Weights of a small encoder-decoder image transcriber.
Model: 23.5M parameters, 48-pixel images, encoder norm layernorm, encoder activation geglu, encoder patch size [2, 2], encoder depths [4, 4, 4, 4], encoder widths [64, 128, 256, 512], decoder width 192, decoder layers 8, decoder norm layernorm, decoder activation gelu.
Data: trained on seven-segment displays showing three digits, 48750 training examples, 17.6 epochs.
Rows from block 12 of the image encoder, named by matrix and row number. Each number is 200 + 40 x the weight over the matrix's rms, rounded and kept within 0 to 999. All counts start at 0.
# fc2: MLP down (encoder.blocks.12.mlp.fc2.weight, 512x2048), inputs 456-569
fc2.379,144,147,216,214,248,175,88,170,194,212,314,137,207,184,166,186,133,217,196,259,208,201,137,152,186,244,190,171,151,208,193,168,149,212,234,237,154,185,173,209,248,155,173,205,214,188,248,196,175,197,121,182,197,174,188,161,140,147,191,244,250,198,161,169,163,202,164,180,203,197,186,180,159,199,202,196,280,125,159,211,147,192,163,113,218,185,160,250,209,275,206,192,159,196,267,156,167,207,254,129,208,213,231,214,234,228,186,237,223,181,240,167,187,125
fc2.380,255,129,223,123,227,172,226,153,225,224,253,214,175,216,228,180,260,204,261,129,209,291,254,214,229,268,296,175,239,165,225,158,185,263,249,194,159,144,115,195,253,96,217,195,261,271,170,280,142,219,228,187,227,225,249,144,185,135,209,167,202,205,221,159,241,240,195,131,210,238,182,127,194,251,148,193,144,140,138,181,204,223,223,197,170,69,203,197,200,218,181,229,192,146,207,284,217,211,128,182,154,218,157,174,222,171,202,224,259,280,146,167,141,177
fc2.381,150,148,120,211,193,226,275,180,137,268,189,216,189,145,192,186,167,231,168,240,181,347,200,215,179,253,212,197,194,174,234,239,237,203,139,159,273,241,139,157,253,291,167,170,240,147,161,194,243,251,184,183,151,180,227,195,161,141,211,223,141,203,210,127,145,154,236,138,246,138,225,262,131,107,227,114,238,186,153,164,213,246,206,186,254,165,240,151,209,145,196,218,205,158,235,228,127,253,185,234,187,195,177,229,249,205,228,178,200,207,159,218,155,126
fc2.382,219,155,198,138,186,225,195,173,173,134,134,210,186,105,232,262,228,202,185,238,183,163,177,249,165,168,192,271,179,232,183,150,293,237,222,226,214,216,261,153,231,253,198,215,206,193,214,189,202,169,222,265,202,217,197,209,197,265,167,247,203,261,225,151,271,227,210,136,173,271,152,171,163,197,186,167,158,213,155,249,206,201,141,206,191,144,307,209,208,195,191,217,149,166,158,272,228,259,182,214,199,266,221,218,216,203,206,267,223,198,175,207,254,198
fc2.383,236,247,192,176,183,153,140,180,278,115,164,193,169,240,262,270,158,154,163,154,163,136,190,135,251,128,144,237,206,176,212,170,145,280,227,161,210,189,177,206,222,225,242,203,231,170,268,166,178,201,212,211,170,158,146,180,231,160,189,185,214,214,225,233,135,188,250,236,222,195,198,286,202,254,165,171,302,197,221,179,77,142,158,256,127,178,212,213,162,203,174,213,170,211,144,191,186,189,214,188,159,191,242,180,154,217,159,216,239,297,214,175,178,160
fc2.384,115,220,196,176,213,126,143,159,252,173,193,221,283,156,244,229,189,200,185,176,197,144,199,240,197,231,203,202,263,104,260,135,110,178,198,264,144,185,195,168,196,139,172,205,294,140,217,213,186,254,278,187,216,138,185,266,186,204,171,165,297,200,224,223,274,138,283,172,232,151,243,189,212,214,276,208,223,226,179,250,242,156,249,262,221,163,152,165,216,187,169,223,187,217,197,204,152,183,212,219,176,188,254,155,158,156,244,145,241,242,174,109,185,175
fc2.385,140,122,190,200,177,181,217,194,219,229,219,165,209,219,189,272,184,162,225,241,162,173,204,265,173,234,211,247,247,138,216,260,187,155,164,186,197,208,206,159,214,215,114,210,241,228,260,141,241,245,151,154,231,264,233,187,307,191,205,213,208,206,213,216,199,198,175,198,169,137,222,181,177,222,123,270,231,217,204,230,213,309,207,223,221,193,239,217,175,165,153,137,258,228,221,235,276,181,221,232,227,204,200,216,212,248,194,127,238,215,142,194,222,150
fc2.386,178,124,230,129,174,120,194,155,182,228,170,179,224,172,243,199,165,149,129,210,217,160,225,207,181,136,172,196,238,172,202,267,199,213,228,275,173,185,186,175,212,192,180,200,199,196,163,193,178,200,257,219,173,293,239,219,169,142,241,232,234,230,168,135,231,164,228,172,183,169,189,225,170,163,144,241,225,183,178,261,151,222,198,173,228,191,146,189,145,184,178,188,124,166,190,212,231,220,183,116,180,212,215,191,211,262,180,243,226,236,171,197,187,158
fc2.387,174,233,177,235,221,220,200,176,181,138,191,162,203,224,247,176,133,205,148,122,237,235,183,215,223,168,181,195,210,210,186,275,172,129,241,258,154,223,184,191,221,199,254,216,183,220,197,193,277,213,215,202,182,215,152,200,183,195,200,157,54,180,218,179,172,102,252,255,244,198,227,261,245,250,128,199,188,261,181,171,208,197,204,160,233,166,208,222,228,180,151,208,207,181,244,243,221,217,207,223,192,193,90,243,182,146,226,206,172,138,233,181,233,221
fc2.388,182,208,195,219,192,180,217,227,192,221,261,232,168,201,153,141,162,105,193,221,171,205,256,161,193,202,191,228,182,203,212,193,186,143,192,180,179,181,195,268,215,275,224,180,164,90,207,185,149,207,191,166,122,198,131,169,130,127,179,226,251,115,215,173,228,178,187,178,197,233,213,224,173,253,220,148,153,100,193,255,254,169,300,208,255,169,178,113,179,199,231,240,153,222,182,154,188,226,116,184,182,215,173,166,202,275,244,165,218,247,184,201,163,175
fc2.389,231,212,222,241,192,156,138,172,191,254,232,171,243,236,175,169,222,302,181,156,258,225,225,247,183,242,201,212,219,218,237,161,202,195,186,212,213,113,194,235,217,213,176,156,200,219,174,246,201,242,255,164,99,199,210,226,247,193,184,221,206,196,202,180,214,204,257,160,144,157,188,150,176,180,251,210,163,187,200,225,212,215,198,116,282,165,213,111,103,212,155,227,122,217,154,303,185,207,202,187,185,237,269,223,191,255,176,231,177,123,205,190,166,169
fc2.390,198,193,225,195,195,170,122,297,244,199,206,246,212,232,204,154,226,278,219,252,159,148,238,146,136,214,258,231,213,179,195,130,109,227,267,180,167,159,211,218,210,142,140,208,206,191,158,141,184,213,227,156,241,235,120,254,239,233,193,253,180,230,162,150,268,182,207,233,166,204,176,234,214,199,129,195,283,184,212,251,149,118,127,171,178,289,233,191,293,187,200,209,140,194,132,221,202,193,200,135,239,245,198,204,179,222,179,162,203,225,237,200,188,183
fc2.391,195,249,175,232,209,118,133,187,161,245,182,169,204,177,198,176,230,166,224,152,197,266,222,244,273,232,130,232,186,175,180,278,148,161,194,224,258,140,199,201,169,331,205,208,213,208,141,238,92,214,172,236,152,228,193,238,205,206,225,169,256,200,219,208,306,231,188,310,208,250,233,175,228,198,182,178,133,225,241,190,147,197,175,190,255,166,160,229,216,158,167,154,245,219,117,280,174,198,111,205,218,206,158,186,218,144,138,207,245,151,213,139,115,137
fc2.392,201,148,191,243,191,299,175,287,201,323,198,203,191,209,259,188,205,243,194,182,260,185,184,168,118,187,249,255,225,142,243,166,180,137,138,187,227,170,128,137,205,148,107,143,176,126,176,198,246,222,202,197,186,199,256,271,246,219,172,264,187,260,231,232,240,133,218,244,144,135,153,120,209,142,243,206,259,211,165,165,210,176,175,148,119,195,154,141,140,246,190,109,209,191,208,211,199,253,225,245,206,297,243,245,208,200,275,161,196,209,165,210,156,239
fc2.393,201,218,233,251,208,196,204,102,204,230,165,192,198,201,182,207,181,231,283,61,180,179,223,246,190,271,183,318,246,185,177,139,253,230,144,119,203,191,158,245,150,240,218,169,267,174,262,248,192,226,256,224,139,174,253,157,222,238,199,189,207,247,183,186,250,193,213,212,199,206,187,276,243,202,286,182,167,269,220,262,271,258,253,213,160,174,204,132,204,132,183,180,205,158,222,276,165,253,155,218,157,215,205,187,193,220,249,151,225,163,200,184,169,236
fc2.394,241,218,128,206,243,233,202,176,166,209,176,149,183,225,241,245,209,234,220,230,205,181,169,207,184,200,233,229,123,236,153,207,223,110,208,187,133,224,232,193,127,169,128,215,152,152,228,225,222,154,115,182,225,233,158,166,172,199,213,221,237,234,165,228,209,246,184,262,197,236,192,248,206,218,227,140,213,214,257,239,222,185,222,174,249,187,225,199,170,292,226,218,200,162,182,191,172,286,193,233,229,299,148,199,168,165,209,197,222,224,252,231,236,203
fc2.395,174,220,142,230,271,221,204,148,250,176,212,251,275,199,233,217,199,223,239,185,214,211,205,196,251,198,169,126,189,232,254,206,229,184,230,272,218,237,193,185,230,205,194,160,277,180,225,274,236,213,180,190,144,246,208,185,215,271,113,174,294,306,186,179,171,151,233,208,232,220,209,208,279,221,189,263,208,274,203,197,175,191,180,228,180,157,148,205,156,192,202,249,208,188,231,286,165,264,145,219,177,211,256,239,185,156,164,219,221,255,189,177,140,252
fc2.396,200,201,147,247,245,220,203,160,160,164,151,215,171,257,209,186,253,241,145,188,308,171,234,155,203,220,202,214,280,248,215,162,251,269,198,221,214,187,229,177,153,187,183,145,250,219,201,234,265,152,228,151,115,201,209,210,228,183,244,226,175,305,199,161,189,185,254,72,178,218,203,157,179,166,263,167,160,163,150,204,119,208,247,225,135,190,192,181,110,196,227,145,185,145,205,222,222,143,194,151,201,181,237,205,174,244,275,192,130,231,208,184,203,268
fc2.397,184,178,209,179,191,254,213,227,213,186,165,243,228,210,249,197,311,243,202,188,222,288,206,206,199,147,179,271,200,215,266,191,151,88,297,164,229,268,219,209,222,127,164,199,226,169,225,227,199,266,171,188,261,229,221,264,202,262,214,240,200,235,135,133,220,166,159,285,192,238,116,181,236,146,179,192,233,192,186,227,230,163,226,209,283,180,157,166,102,191,179,195,154,224,217,254,244,258,187,173,237,226,179,209,209,191,269,182,143,196,168,261,258,133
fc2.398,170,199,176,145,159,182,236,252,172,249,199,149,170,169,185,165,162,198,209,202,209,161,141,211,264,252,178,208,168,222,179,207,248,215,142,256,237,195,158,142,184,200,175,203,124,224,241,229,292,200,254,185,238,220,204,279,186,203,230,216,185,166,191,248,153,197,115,176,228,208,165,158,208,190,299,148,295,266,177,240,147,194,216,177,193,210,189,124,227,183,222,149,212,165,214,149,210,202,219,204,226,272,202,217,204,198,239,221,252,195,134,268,239,135
fc2.399,211,179,214,196,144,304,216,161,185,242,227,138,195,145,194,207,234,231,270,238,241,226,232,210,190,225,206,208,190,185,276,152,181,152,136,167,216,264,179,161,215,225,196,227,226,138,268,203,209,300,127,184,149,238,195,161,152,246,209,212,271,145,222,179,208,162,184,261,256,203,166,157,209,233,221,180,173,221,180,260,212,258,183,176,264,190,190,146,131,283,197,267,180,202,187,187,136,232,217,216,229,266,271,235,261,241,214,259,204,122,102,225,236,184
fc2.400,189,215,145,215,140,179,171,151,203,225,156,193,198,162,133,247,263,224,272,186,170,188,184,256,263,144,182,263,176,249,175,234,171,237,212,181,182,183,174,194,239,254,142,196,239,153,144,194,222,156,202,168,190,228,201,147,224,235,153,268,197,162,181,192,170,131,179,185,150,116,157,215,218,199,192,174,245,211,165,197,232,180,182,227,231,199,214,224,247,231,221,185,264,208,195,158,112,271,171,260,164,230,177,158,167,202,220,232,144,186,196,195,194,199
fc2.401,261,184,197,120,257,202,257,187,234,232,168,235,247,189,174,209,266,174,139,231,141,241,126,203,188,216,192,228,194,156,209,93,232,139,167,190,267,225,212,228,173,224,124,152,229,197,244,217,234,199,162,240,244,242,237,218,235,155,246,192,219,206,182,204,210,204,222,167,142,151,199,187,268,153,212,203,143,232,249,219,211,194,259,177,249,161,181,219,192,162,204,202,191,201,225,311,174,267,136,183,207,146,227,225,186,204,158,196,216,210,181,158,197,200
fc2.402,223,141,214,175,199,208,158,125,186,199,233,211,215,312,162,172,140,177,251,211,273,171,257,179,112,233,157,229,229,208,220,138,237,153,249,175,169,218,153,183,157,219,206,186,122,215,266,173,172,205,113,273,137,171,149,232,190,282,193,261,232,231,237,302,182,184,192,195,263,176,290,230,218,197,199,259,229,155,154,193,206,221,206,267,219,260,199,200,182,193,197,123,240,292,219,189,253,188,133,273,198,198,174,261,263,221,225,144,174,241,104,155,282,135
fc2.403,206,229,219,176,177,215,165,244,221,225,239,156,130,233,253,202,157,209,188,175,220,185,247,279,193,218,202,183,231,207,154,160,247,156,244,140,187,211,237,108,242,160,251,162,259,227,185,206,149,137,192,154,225,220,270,274,183,236,215,194,152,238,174,78,242,206,244,191,203,170,188,178,197,188,192,234,171,188,170,211,153,241,139,183,90,215,206,169,191,168,194,223,206,203,146,188,178,174,236,139,273,224,140,265,219,208,227,133,133,170,178,192,212,240
fc2.404,205,175,229,201,219,209,181,219,141,163,243,244,163,153,240,198,179,227,186,160,145,206,233,205,204,225,193,175,247,91,150,244,193,205,241,197,141,256,247,159,153,256,250,184,170,239,302,208,160,157,226,207,302,200,158,223,216,185,284,150,205,185,246,186,261,167,219,220,221,159,294,228,168,250,129,209,268,147,222,178,167,252,230,209,193,219,242,190,235,184,168,201,236,247,230,199,264,137,183,258,119,178,198,171,248,246,193,208,167,188,172,193,157,143
fc2.405,241,217,237,259,221,146,213,196,249,238,208,183,209,233,203,203,111,190,196,214,130,231,144,207,187,160,245,215,203,197,209,230,201,147,193,193,236,133,157,239,181,160,267,223,206,162,230,258,246,203,253,211,180,200,191,303,245,160,197,230,174,201,184,163,151,262,205,147,195,197,236,234,208,252,243,182,201,194,239,178,160,171,161,205,232,157,242,161,232,185,230,203,157,110,184,174,220,235,154,203,164,244,195,175,132,193,202,200,167,242,209,193,180,282
fc2.406,226,182,171,212,250,195,177,212,307,173,225,125,212,187,256,251,217,157,188,237,201,216,222,234,208,220,222,142,170,214,184,168,183,279,256,200,174,130,189,167,215,248,127,184,195,142,226,258,265,217,264,256,198,206,238,203,205,215,228,187,199,169,232,198,193,226,159,89,194,142,221,131,175,227,206,232,270,212,231,147,159,212,211,167,214,147,224,238,121,123,241,187,167,226,157,224,130,223,184,173,170,225,200,220,128,177,168,163,173,174,230,170,138,153
fc2.407,177,236,173,206,184,255,169,195,166,88,186,145,214,189,222,215,228,128,171,195,249,221,158,199,219,201,194,213,214,221,220,214,193,202,264,202,208,258,180,177,190,200,218,225,199,205,195,197,188,278,195,202,172,131,145,276,121,170,183,178,155,192,202,157,213,126,236,137,203,129,199,166,274,161,252,178,188,153,223,209,175,210,224,179,248,191,80,231,179,221,174,209,158,201,236,266,207,181,146,217,157,186,197,257,201,166,198,216,159,210,182,211,188,114
fc2.408,187,204,192,268,209,205,229,93,243,147,167,234,204,230,238,133,170,123,194,178,260,203,257,204,213,187,241,262,190,201,158,200,269,148,129,188,283,131,247,211,211,132,240,185,140,248,152,124,169,180,107,179,153,284,168,218,224,294,170,191,215,172,202,167,185,180,234,203,138,238,208,188,222,217,131,234,141,151,170,207,178,242,249,208,216,243,196,233,164,196,147,212,225,194,172,178,259,184,153,207,234,204,285,229,191,177,210,146,119,213,222,249,151,144
fc2.409,144,227,131,194,174,136,174,188,144,165,215,221,148,134,201,178,243,155,120,119,253,229,244,242,225,153,201,206,117,256,131,255,220,223,179,185,182,274,184,226,202,171,160,182,240,229,198,113,212,218,177,157,175,238,186,69,137,138,187,196,140,113,239,132,216,221,209,168,206,246,171,131,273,179,282,153,228,163,208,118,224,214,111,186,197,134,160,229,182,265,229,177,180,141,229,177,163,127,136,212,268,234,77,291,221,194,201,256,216,184,217,222,227,269
fc2.410,207,217,177,162,227,175,231,153,125,167,283,208,185,157,133,234,228,203,239,182,195,240,185,226,232,164,152,296,154,172,172,204,172,170,252,157,179,125,146,216,241,175,223,253,232,215,102,257,178,208,157,133,207,228,189,160,212,223,187,262,215,177,200,201,180,179,171,257,212,210,221,206,186,246,219,241,215,179,162,133,220,194,198,147,120,234,222,109,189,242,191,253,183,181,216,165,288,146,187,208,217,173,172,241,187,182,251,168,192,171,166,114,187,157
fc2.411,244,209,112,192,263,216,179,248,212,200,198,181,231,219,122,209,165,154,184,208,242,211,272,247,232,257,266,267,230,158,221,222,176,206,211,266,197,153,260,152,190,230,156,265,185,173,154,222,171,168,113,239,216,188,211,96,151,240,188,190,243,189,195,209,204,186,208,190,200,249,232,102,160,283,150,208,198,148,160,204,196,152,171,149,206,137,147,165,241,160,134,186,233,197,203,142,114,208,254,207,272,204,168,246,201,242,199,208,183,148,181,205,205,179
fc2.412,198,295,177,279,160,219,109,168,130,186,202,176,160,217,145,223,170,121,150,174,206,220,154,262,222,198,224,232,159,230,199,170,166,157,175,187,192,153,194,217,227,228,222,182,177,260,129,238,188,211,212,209,218,230,204,65,216,240,129,139,241,169,139,272,227,288,213,180,271,307,204,117,217,327,157,230,151,203,208,152,232,192,192,172,209,168,178,234,128,149,148,238,166,242,199,177,174,260,219,211,126,166,232,257,147,158,140,205,136,152,165,182,183,180
fc2.413,240,220,227,187,213,164,138,202,238,227,201,168,151,237,262,172,247,162,143,167,143,224,172,201,126,214,247,187,260,164,224,199,238,193,187,223,167,223,218,202,180,164,182,163,160,196,199,218,187,193,130,212,189,198,249,165,206,239,210,188,172,239,247,197,165,263,222,235,127,255,169,206,188,201,174,244,130,197,165,156,234,194,278,219,229,218,150,296,204,149,129,173,224,265,233,198,211,216,199,192,228,184,186,272,235,234,225,138,239,230,211,223,248,290
fc2.414,232,262,269,132,204,147,150,142,227,161,230,223,159,146,172,190,168,178,301,152,189,158,256,212,224,227,162,213,229,176,209,190,176,262,227,209,198,208,302,176,213,115,180,221,102,206,206,207,152,237,179,161,213,215,191,110,280,286,234,238,134,240,231,134,229,222,208,246,147,207,202,191,258,231,171,253,194,185,215,234,232,160,186,232,154,222,219,227,250,211,228,225,239,215,169,256,237,227,177,169,199,140,178,187,243,222,194,213,223,163,246,207,181,133
fc2.415,245,161,213,217,190,181,182,234,242,206,258,227,269,208,147,156,221,154,248,194,189,209,199,205,145,180,187,193,202,185,102,139,186,210,264,241,195,143,247,197,214,164,247,198,210,192,166,202,152,236,271,174,239,215,211,286,220,249,259,238,151,189,163,207,244,169,226,240,231,240,162,220,215,225,223,244,191,142,228,210,271,221,270,184,138,267,209,217,203,182,139,299,135,251,211,306,185,219,189,159,152,173,276,216,261,215,191,191,179,260,175,183,192,161
fc2.416,165,201,189,232,219,278,202,170,198,223,236,175,154,170,183,200,243,290,157,271,130,147,171,188,153,168,269,215,143,217,193,286,199,240,225,138,208,202,188,198,229,253,193,244,161,121,207,227,213,205,190,245,164,204,174,170,152,215,217,169,207,169,132,259,178,178,143,233,169,228,225,167,174,131,184,191,248,201,192,183,196,253,197,130,243,152,235,200,238,281,240,254,237,140,146,114,202,245,206,236,214,198,137,185,114,243,136,222,276,207,228,185,193,188
fc2.417,243,101,157,215,150,200,100,235,213,204,177,182,214,207,172,187,183,136,176,170,247,121,170,226,193,228,224,161,214,153,187,143,145,210,214,233,169,214,159,211,170,218,215,172,151,271,183,200,255,185,242,240,147,200,172,231,217,173,218,197,206,161,191,296,186,215,224,211,191,195,167,240,162,251,232,187,160,163,214,210,181,219,200,213,155,177,182,237,260,171,226,150,247,198,226,171,169,228,185,174,191,202,231,208,177,252,142,214,238,261,290,241,122,177
fc2.418,113,105,107,220,183,242,243,258,161,211,226,170,219,155,150,128,198,236,229,167,247,244,175,218,164,175,224,195,177,183,152,192,280,174,176,221,222,181,224,185,172,201,186,217,208,197,114,212,246,279,183,157,168,252,116,120,191,205,181,196,242,160,177,152,219,223,205,204,262,231,99,199,155,224,112,219,233,146,141,219,214,196,188,142,190,178,205,212,202,220,231,213,240,103,202,214,240,229,193,218,214,218,196,266,178,163,254,169,231,169,153,225,214,212
fc2.419,219,220,211,206,139,250,161,146,204,164,179,208,213,157,172,151,182,200,223,227,214,232,241,280,234,188,215,180,193,150,198,227,196,200,235,194,165,144,199,225,226,210,211,157,172,183,187,206,212,222,149,232,163,207,251,185,226,231,180,204,183,244,249,208,171,167,242,191,201,224,252,233,189,256,131,170,129,221,233,219,173,288,235,165,215,162,213,230,157,241,180,209,226,166,218,231,169,114,251,94,171,189,207,205,156,232,143,180,254,179,251,240,116,237
fc2.420,205,197,207,203,172,240,229,177,228,210,127,217,165,252,145,176,225,216,232,151,166,164,233,193,167,166,225,264,232,163,201,172,195,232,208,156,192,271,296,171,207,214,191,167,208,125,199,201,213,184,130,184,249,245,208,243,219,217,204,233,237,234,255,183,196,216,225,212,241,212,289,218,174,196,188,119,192,147,210,178,214,128,206,140,261,164,151,159,205,225,204,221,214,222,185,186,166,216,226,133,192,255,234,150,216,186,179,197,180,164,291,235,221,222
fc2.421,166,213,273,154,144,195,123,196,163,291,254,225,227,176,167,156,259,220,207,195,244,205,198,144,216,240,163,220,181,194,213,190,139,228,237,256,188,125,149,206,202,179,214,168,206,157,247,208,188,204,175,203,238,257,127,224,140,136,189,204,174,149,188,226,166,270,200,291,198,236,229,161,256,256,224,257,241,248,101,214,170,150,185,165,166,204,221,186,191,231,173,163,186,256,266,167,253,180,195,172,203,179,178,201,268,183,235,244,191,169,196,158,155,149
fc2.422,185,269,188,160,262,126,208,127,225,125,237,270,176,233,227,244,145,213,197,237,205,201,179,124,149,203,263,156,202,233,171,215,164,221,164,164,225,168,248,249,227,152,182,197,253,213,251,222,145,189,216,148,236,127,144,150,168,195,183,185,222,200,264,214,167,251,230,152,245,253,219,186,142,275,187,170,206,170,194,179,181,188,162,200,204,276,203,260,208,210,194,182,217,242,220,221,217,172,224,183,204,204,139,210,183,244,240,214,166,210,176,160,211,178
fc2.423,207,232,209,158,155,209,195,170,208,185,270,263,214,151,229,241,210,169,202,188,182,103,193,160,194,210,275,212,171,240,218,221,118,189,177,199,239,208,244,222,158,198,171,166,203,214,236,182,260,241,191,242,179,258,163,229,147,263,175,239,180,162,208,284,224,165,197,262,204,218,233,263,208,266,217,223,151,261,232,173,153,174,211,161,231,219,192,246,206,178,128,214,145,165,192,203,180,212,190,256,207,186,205,228,152,160,187,225,231,187,176,176,266,208
fc2.424,189,131,227,164,229,261,252,166,226,251,164,184,206,212,203,129,172,236,227,219,177,184,284,234,226,156,219,210,218,194,189,222,195,249,196,251,213,213,221,180,265,177,223,269,167,221,166,163,230,228,265,219,172,217,245,199,166,183,92,134,234,154,224,158,231,229,180,123,174,178,224,122,280,168,195,141,180,153,148,234,169,236,265,220,173,283,182,169,176,276,257,223,117,211,177,263,118,152,248,202,146,221,226,117,282,225,183,208,233,211,214,206,218,203
fc2.425,225,185,228,233,197,181,173,176,255,181,225,218,171,239,189,184,171,82,139,171,145,239,148,197,219,203,157,143,198,171,262,155,162,237,203,121,142,215,210,189,244,195,147,167,185,111,185,205,223,207,163,202,251,158,234,165,262,221,266,164,232,180,286,166,168,231,150,248,188,241,262,207,215,206,250,162,168,173,222,95,187,220,201,190,239,249,171,256,182,182,188,131,287,243,252,133,170,238,232,201,188,120,221,194,173,134,104,179,172,247,185,198,151,155
fc2.426,201,244,125,240,248,182,146,219,205,200,175,152,173,228,175,212,157,203,246,224,219,179,211,176,156,115,207,219,166,177,214,176,201,144,164,181,154,223,218,177,278,177,253,152,179,151,163,216,285,126,134,142,233,160,201,211,263,183,165,225,265,225,148,212,161,185,214,146,178,97,129,239,136,172,262,204,221,231,220,91,169,253,176,172,152,211,147,199,213,243,194,199,213,273,242,191,161,237,248,181,219,248,167,159,199,168,225,163,171,197,252,243,199,203
fc2.427,239,129,179,141,208,264,211,188,203,141,213,106,203,209,159,170,113,158,124,164,244,159,194,205,181,161,177,168,231,175,136,217,212,317,184,239,223,222,223,129,187,161,237,234,178,221,203,198,256,207,260,234,137,145,285,214,247,159,159,121,151,209,284,197,189,214,217,175,165,89,190,220,225,222,162,255,129,93,207,132,133,185,206,156,116,191,181,210,187,152,209,199,209,153,127,210,274,136,154,202,258,181,164,231,190,261,211,204,233,263,231,155,155,254
fc2.428,158,202,198,207,204,210,228,258,197,208,160,226,155,190,182,232,139,151,140,240,246,146,125,222,211,177,217,282,161,157,229,197,192,206,160,275,178,201,211,280,175,216,193,263,182,155,181,215,267,154,210,132,164,157,184,277,177,150,216,172,204,126,158,260,143,125,250,142,217,212,254,232,169,163,214,133,233,214,210,196,160,172,133,244,204,171,181,181,221,247,148,166,246,148,169,128,155,178,217,210,205,261,264,174,221,234,270,277,211,122,227,298,206,185
fc2.429,152,248,157,192,233,212,149,172,186,265,271,186,194,206,175,218,314,221,183,145,122,265,270,251,157,224,247,229,190,301,148,219,141,194,184,150,187,233,238,193,222,160,186,165,169,257,148,237,186,172,219,158,202,207,258,231,158,192,123,230,188,156,221,164,221,251,238,148,253,177,153,213,181,219,222,172,111,204,243,164,175,208,130,197,142,192,196,138,141,169,256,263,127,255,216,199,182,194,263,255,114,204,224,209,179,138,182,193,197,269,209,208,186,278
fc2.430,183,152,193,58,287,227,251,262,224,328,189,240,153,210,226,154,245,169,276,177,196,261,197,226,152,171,172,210,209,208,175,210,187,264,140,111,237,186,230,187,221,156,128,167,223,238,176,226,211,242,274,148,228,151,240,179,199,199,183,206,174,219,200,204,224,230,185,204,159,250,186,235,186,148,296,303,262,145,212,167,182,185,257,163,183,262,276,125,223,250,251,207,206,192,171,256,232,230,189,190,174,193,170,186,259,201,217,227,244,233,201,174,144,177
fc2.431,153,129,172,200,223,149,213,276,221,229,187,150,285,180,153,200,242,269,259,163,176,238,217,188,179,176,272,169,185,220,193,244,227,269,175,243,103,213,194,264,248,171,134,268,238,181,167,170,183,187,228,242,151,231,243,226,193,140,213,240,284,219,146,158,247,255,182,224,222,255,161,150,146,93,285,119,207,203,285,182,203,239,213,219,210,172,262,280,178,215,144,116,265,233,202,169,125,181,232,236,193,216,234,176,210,232,209,165,245,179,264,188,142,234
fc2.432,191,211,250,166,151,181,198,80,186,179,219,211,239,170,158,196,164,283,195,237,166,241,191,196,162,124,182,196,241,208,142,156,258,187,253,213,127,182,165,294,214,257,266,136,187,113,195,155,160,335,203,205,157,242,150,170,160,201,173,220,148,167,176,197,154,176,179,218,136,198,218,230,196,230,140,176,173,206,202,317,139,253,273,189,174,262,229,117,200,170,266,246,125,234,187,183,281,213,119,169,189,169,209,167,180,201,219,197,282,246,268,163,220,210
fc2.433,230,242,217,200,274,221,204,179,238,261,180,178,208,242,232,250,179,179,200,93,207,212,140,328,178,177,208,175,286,187,145,148,197,178,222,152,194,154,221,172,200,190,189,204,143,159,169,163,141,151,200,232,209,234,167,277,158,227,165,190,222,214,291,148,279,228,184,220,148,222,221,244,265,210,214,197,148,201,207,217,203,213,206,228,217,172,211,239,238,211,121,199,216,222,180,219,256,213,222,206,207,226,202,189,215,234,184,177,170,237,219,175,127,221
fc2.434,185,167,213,233,101,177,165,208,214,187,221,193,186,170,197,207,231,213,203,228,214,299,228,230,110,201,191,175,179,170,188,158,276,207,216,167,227,194,211,211,200,241,167,209,256,223,210,169,207,200,163,139,182,220,231,186,159,186,272,222,248,208,153,240,196,246,126,117,263,248,230,155,289,229,199,225,241,166,130,138,217,153,136,197,237,211,183,214,216,236,222,225,162,257,170,157,203,181,273,178,172,174,175,264,152,166,233,134,158,192,89,243,203,211
fc2.435,235,93,191,227,236,155,195,163,207,275,218,169,190,305,208,230,159,185,242,248,192,167,239,208,201,205,201,126,182,200,200,169,274,156,226,163,90,171,199,209,149,159,223,155,179,219,190,192,189,165,236,225,172,208,204,236,162,190,114,235,224,278,151,156,262,215,123,197,170,223,161,223,169,158,226,199,174,166,203,257,199,190,252,169,159,255,207,142,131,209,209,215,179,210,228,238,273,228,121,208,232,190,162,275,207,244,250,250,198,242,204,193,258,204
fc2.436,230,217,264,259,207,195,304,279,144,121,178,226,325,85,225,160,230,209,149,261,166,234,148,140,184,208,200,200,147,156,216,235,228,258,201,200,148,151,180,251,142,234,171,227,181,189,224,170,209,236,270,193,289,191,187,229,201,178,240,198,130,207,200,179,166,172,221,210,111,220,119,186,148,212,157,191,195,259,193,260,141,251,156,242,177,169,264,189,270,159,270,164,165,226,255,89,158,109,213,200,178,187,144,147,154,258,165,242,205,242,170,220,219,247
fc2.437,110,197,288,159,222,172,229,195,160,156,155,226,203,181,265,247,183,217,238,316,222,250,218,182,143,169,164,172,232,102,169,139,160,253,225,145,172,142,209,197,286,189,169,121,300,202,160,213,126,263,242,143,195,206,199,205,218,207,174,281,298,254,169,156,196,217,238,209,126,209,175,202,188,241,220,247,163,105,215,215,180,195,213,260,194,237,163,243,223,146,222,166,198,299,167,252,148,210,222,217,228,227,217,188,188,175,155,179,210,238,238,210,147,192
fc2.438,217,247,181,170,232,199,273,279,188,271,189,289,184,151,198,147,251,188,187,91,192,212,237,168,242,182,167,221,218,210,199,183,225,152,186,161,200,196,206,240,240,164,215,205,216,279,185,251,108,194,205,155,132,134,252,183,310,92,204,183,153,245,287,174,205,150,209,253,204,158,174,184,253,200,206,218,245,177,222,217,217,208,169,240,143,233,254,157,239,265,176,166,191,183,258,232,201,247,173,235,184,239,176,233,258,235,207,145,294,192,191,140,174,196